config.toml
model = "contrastive image-text model"
horizontal_flip = false
loss = "sigmoid"
embed_dim = 128
encoder_activation = "silu"
text_encoder_fused_qkv = false
lr = 0.0016
Rows from block 2 of the image encoder of a small contrastive image-text model, named by matrix and row number. Each number is 128 + 32 x the weight over its row's rms, rounded and kept within 0 to 255. All counts start at 0. Numbers have three digits each.
After each channel's rows are labels from the 100 images, of 14976, where the channel reaches its highest value: "responds to" is what is common among them; "peak on" is the class under the peak. Only what is clearly more common there than usual is listed. The data: analogue clock faces.
# c30: last pointwise conv (encoder.blocks.2.c3.0.weight, 192x192x1x1), inputs 0-95

c30.133:140144146094171158137116153107126138160124093101112137157114131137138125152167162134090142135177102147181124066084143120126126114184129125159131191112092197111091110161177124191170100134143121149146113141167168087143139103074104158102113121087168145176145110091135104107114097125104105115
responds to: minute hand past 8; minutes: 40 to 44; hour 5
peak on: face

c30.43:116125095108118166133173113118127166151082129148201160157095094107119141113142165148126131140139124169138127099148178099151140126123116114153094125132137146123102091064181143081109119201130058098159156136090134154101056179146114142147101153162116140149110084088125128145120158118092199131
responds to: minute hand past 10; minutes: 50 to 54
peak on: face

c30.65:130124135116175094070130124126171086117131142121124091145107207113133120102120171124084154124113129136151134120099147096139146083157103155127091120132132124092189132158157144199126101145114132124106117065133068112126147133065102102177144100072149083125165131114105112201140101126078122092
responds to: minute hand past 4; minutes: 20 to 24; minute hand past 11; minutes: 55 to 59
peak on: face

c30.20:141142123153150091133123113156139139117147082154064129112117170117148120131095139118128130128125136122175153094146122122134130087137134145112089109152155108054148146160152140121082116135090165082164152086117130143114088065131147065175118078123118118124139100142090117107130148188153157112
responds to: minute hand past 4; minutes: 20 to 24
peak on: face

c30.101:130114182147152130102104115165139166148135163098121105111110109099147105109103136123118182156145113082184107127117154131117125119205126100121144104143116150162107172167133145109137129176138103127103146129134141088169132128154140109160130201116138087160170062108107153146146161087123152128
responds to: minute hand past 12; minutes: 0 to 4; minute hand past 7; minutes: 35 to 39
peak on: minute hand

c30.140:154105101129101208139126117125082119095113158053137106140115092133050125117125092133106136136148169144128099116108159143067149159160089099133142114103166179118118132164144113109153140181163106139147155101117124145130085151091126141173146109134117142120144149137102152154113113186099188141
responds to: minute hand past 7; minutes: 35 to 39; minute hand past 4; minutes: 20 to 24
peak on: face

c30.88:118129121122089176122166115136121120145173119120115146120108116130108125136124164144104152174123147113155152114105126132114082167149136113087148079150200131100153135114154128147121092104106166099179126094112087146151150123158139115128118109116118150091169142107139123163140162105102141126
responds to: minute hand past 7; minutes: 35 to 39; minute hand past 1; minutes: 5 to 9
peak on: face

c30.30:159123098135195193112149119115129124140106111114167106122107167090109100135134172182089160115133136146124135113118121124172110185101098129112112187063148168060145181136105119187092141140119152160134137125103109129169126124066130142140117132137103151148117107084149168149140115146115129100
responds to: minute hand past 1; minutes: 5 to 9; hour 7
peak on: face

c30.37:133109068144119166099167121092146183127128172085085077139109121153123146115126095152064141146126116157109093136127144133092145135165107081122159108153124103153135129164122174139173132184149094144184125122139096132104130103140118142148119117117150112100127069107118134151181142174180126137
responds to: minute hand past 10; minutes: 50 to 54; four ticks; minute hand past 4
peak on: face

c30.38:180120111148153099119110137188123093114130137095140124116117131149124148131099119116134136065131105141097139108131115128147126121163134121079133046091127126158125110080146099206104154143173135117133152146107055158177113151085105083161120075254162158192089132124170142131124108120130116057
responds to: minute hand past 11; minutes: 55 to 59
peak on: minute hand

c30.132:121165124090165138125142132154152109135162158140147149135133163090145148094150144128122149141148146128122102151102153105124094152150135136104079134092090173111143089136120156147041204092108151111128130115092135172164131140147099152177115137091133149127116141118089158137096183138085147109
responds to: minute hand past 5; minutes: 25 to 29
peak on: face

c30.125:143136135156111144160131124080122145148164109142140123093120101145177124119117122124123166119103103069094081117142109101128101115098153128123084153150137070177105148122083127204107130089167142084091138171149101060114142112046130130131107133139161148127158072133159092103090106143157180135
responds to: minute hand past 12; minutes: 0 to 4
peak on: face; minute hand

c30.73:106145133114148059110114128128133131138135128144099144127159134171127127086132103132182189143128140109111186103113152110141118164121096132121139073167125137074127102146190113127107104068118113147122073131110091194101105121172107141147122131082128132168178090134100141103067109086140086163
responds to: minute hand past 4; minutes: 20 to 24
peak on: face

c30.98:109166133151125117101106141076106165131150103150143151117121108155100128085102090084146143141133127154075122171147130117162118119131109113101118153135133119076156145085124049124164156085140125113168116100144106119128141150112129079149152062067139105142157147155147132174128033101147070129
responds to: minute hand past 7; minutes: 35 to 39
peak on: hour hand; minute hand

c30.128:124108095177106133114127122083132158153178113171119154115157124140102101108090114093140119121121145123120130124110094104133129135122155099173105151102109099128081162156119108142134131106102086109142161076176153115110117143116134165143154162082137137125186139142120199120095106133224079188
responds to: minute hand past 2; minutes: 10 to 14; hour 7
peak on: face

c30.84:107115096055140133115136134129118116131088099143126173165197094105118120092117124139144150107085115122143122086125114094124108176150148170105098108116154097110068146097103056116154135100063113135076169067130142128112160133130091128115093142121100100120210142124129126105085172166125112145
responds to: hour 11; hour 10
peak on: hour hand

c30.183:137114138153149136103124119122117155148126141145132126097123081139135141154105113139170159139139130160142143156138133124098112167139098096134133144117145114091121060130198062112154147135133130121156158135175070144191102187135136100176142103137123118110152056134091145072138146143104144128
responds to: minute hand past 7; minutes: 35 to 39
peak on: face

c30.9:126136111140153088137091075142163097166176126071129110144109135141167147160109126124098134169120088140134114133093159156102123147160125154183097157149105078167144123052147146159136078106097090139150141143112154138131137187136180177156111162118164122151177101180131119136084163117077245098
responds to: minute hand past 2; minutes: 10 to 14
peak on: face

c30.167:125180127099127150099157114148130110121187116163185148163083134103137172137112152115156170159124135153125109150139083116107133115106137144127123088144124146189146118143092123131125100066113132137082143213127133084140117097094114150132141051100111099147147181103109137097100085193134110200
responds to: minute hand past 11; minutes: 55 to 59
peak on: face

c30.12:132128148120075136136146119072136117101169131144142148164074167154098108092141134112107131108142146132120123130083144124154118128120103169102149173105067066152133160163131161154121188081066142108103109140174197138109070168090120106150124167119115140113136133113133080071143120095123109111
responds to: minute hand past 11; minutes: 55 to 59; minute hand past 5; minutes: 25 to 29
peak on: face

c30.72:175120118126149110131146126108189085151156081151117110131140142128175110104153139122153070087162075160152112144102128101137111125071110130104134097087103129083156126171167169124142097109148151092122073166123051146108128098187157109114139061078104113166058135110123132138153143121182167109
responds to: minute hand past 11; minutes: 55 to 59; minute hand past 5; minutes: 25 to 29
peak on: minute hand

c30.153:150142098120109095145127140155176081122113125109124163152107143134125101113122094146130150114101166110109119132110104093136134125131130119127124161133125029173092124138062147070121129114141123158138104149184119072078126100157127148149093120129120158121075129142185032097192077192100154205
responds to: minute hand past 2; minutes: 10 to 14; minute hand past 5; minutes: 25 to 29
peak on: face

c30.54:133143118139126190133119145139163170126130138112088076119107124121149139135132149152099123128151155122151098108094157149131150174140115105125148134143181083098172159069145188201094113147126186096158159103125075130133102133079152114107129129154133085079125118165223139182144127139155135136
responds to: hour 11; minute hand past 11; minutes: 55 to 59
peak on: face

c30.18:104132125134107066123143081097076144116134152144129157114106116114097127102149118067098102127121098119192145094148119106112114151155113120144146117124122137156115109126130133140146144181135156106136126087148189131184131142108048131083109145158120101131172092170120088140115109109123198138
responds to: minute hand past 5; minutes: 25 to 29; hour 11
peak on: minute hand

c30.185:122163195098068133147136139110104142077105208126157087147131126160106144117150107162149076135121181111114149104139145167173117157166137144148162173144089078135127161090124084108138177109124129129077168111112151128108105221121059127101170146140081109150130169108127113216162121082101104141
responds to: minute hand past 10; minutes: 50 to 54; hour 10
peak on: minute hand

c30.179:104148097087200114093173152139079163122106084095134115127136133130078140110140076149135107223172102152118142152141109161106155128159084080130108150080109169095189116144145086157184128141108073099079096091097047078173143085115141175136158106077148102129142132146099177146137137099135128119
responds to: minute hand past 11; minutes: 55 to 59
peak on: face

c30.93:118154143112124125111127136118092131092125121108132125114140127136164153082118126146112134163155103115102105160117137148142114134155120126120129141104121087102149133106106140146162103129088155150127136131179146148076077137156087089138159173121078088131145126181100152103156072108161129126
responds to: minute hand past 5; minutes: 25 to 29
peak on: face

c30.112:154101146133139140140107163155175143113148161125095094131144166133164151145120133135152110148147124135095141104118088125118102116122214145139145110090068085147135164104131205109158132139103172132119074147149090111111057178155104165139144170117141087099133135106123217139112150093158073161
responds to: minute hand past 7; minutes: 35 to 39; hour 10
peak on: face

c30.53:115101163163124119161106124167131145138103123129087178127128128122151145146152084155128130167144118078100099128140166139105137129136128125104147123161127188128122150130136131102134141100150099169103183162088122088082078069119160097147123108056167099105142173142135158074109153134131103119
responds to: hour 11; hour 12
peak on: face

c30.163:132098127137061185138122127158126087126151147130123119124105130178148122106107121131146166148148103120037134127150137132098107115095198127116091131133132127141100152148101128100090144136161167086122131147090134114162126104089065132086111169148140124130158148149118145159121148169158123134
responds to: minute hand past 12; minutes: 0 to 4
peak on: minute hand

c30.116:115125080099120142142143140129152118133145093100170090115092112145135175112141121128151133131179135132122153153131100133117148148133111123108118108232133179177108096186090141108151137087099109141067145110161151160115130126091089123114184068118078096101157161171134078067191123091119141090
responds to: minute hand past 7; minutes: 35 to 39
peak on: face

c30.146:112158085120072141111169147159103133136120125113112140120093139128147168111126108191135112149153102152147132116121116094085080136111133103145104163145137218112101109154069134124171085079097082111088113158104160075181081100139142094155084230069130168149141135136138199169096148090120137138
responds to: minute hand past 1; minutes: 5 to 9; minute hand past 7; minutes: 35 to 39
peak on: minute hand

c30.8:152087144132106144096120131135129108169124093167114119159112150154153117112120149112138132147122100119168107097109159128147139162132145165131112219141077231092107139114093187162153120144094091173094189099078212105137132159125071118123071142130159097065102127122183147122139092117123163098
responds to: minute hand past 10; minutes: 50 to 54; minute hand past 4; minutes: 20 to 24
peak on: face

c30.104:159130132141147088107115109081110136102104184091152081108129154119131137129084126110102151160141130138139112148139127129121118129168143141119125197137118102066150129124160133093068125168126114094132161096141084079133051095076143129151148112096139097108114122109094177128063104118125189119
responds to: minute hand past 5; minutes: 25 to 29
peak on: face

c30.156:102111094098127116130120137115127096105095114191156167121125095115150115140123114099158089111124078129142136139148134141118113107123111149126120044089103134144183110171146136140079114126158174131126150099223135097112077173184122117165142095128127127150097130165173138130173184142116163135
responds to: minute hand past 10; minutes: 50 to 54
peak on: face

c30.134:102143111132166129088070163147094108126105106079111121126126148122190124167129134138106149143132085143104116119152107132070139094118122142146095146112114160100100116096171109134096145121145142121129072147148135136150193127176187155147118161124045097070117200104195143121168096152137155076
responds to: minute hand past 10; minutes: 50 to 54
peak on: face

c30.82:110124105109070091116133165107124081122148136162101122116145116107161083121123098108199130149155133128113106107186141132098143090178117140160098157095127100119156113142129158142134110131083153066165125104131148136132098149120126123121156115110162090094127127160126115100109170077172129194
responds to: minute hand past 12; minutes: 0 to 4
peak on: face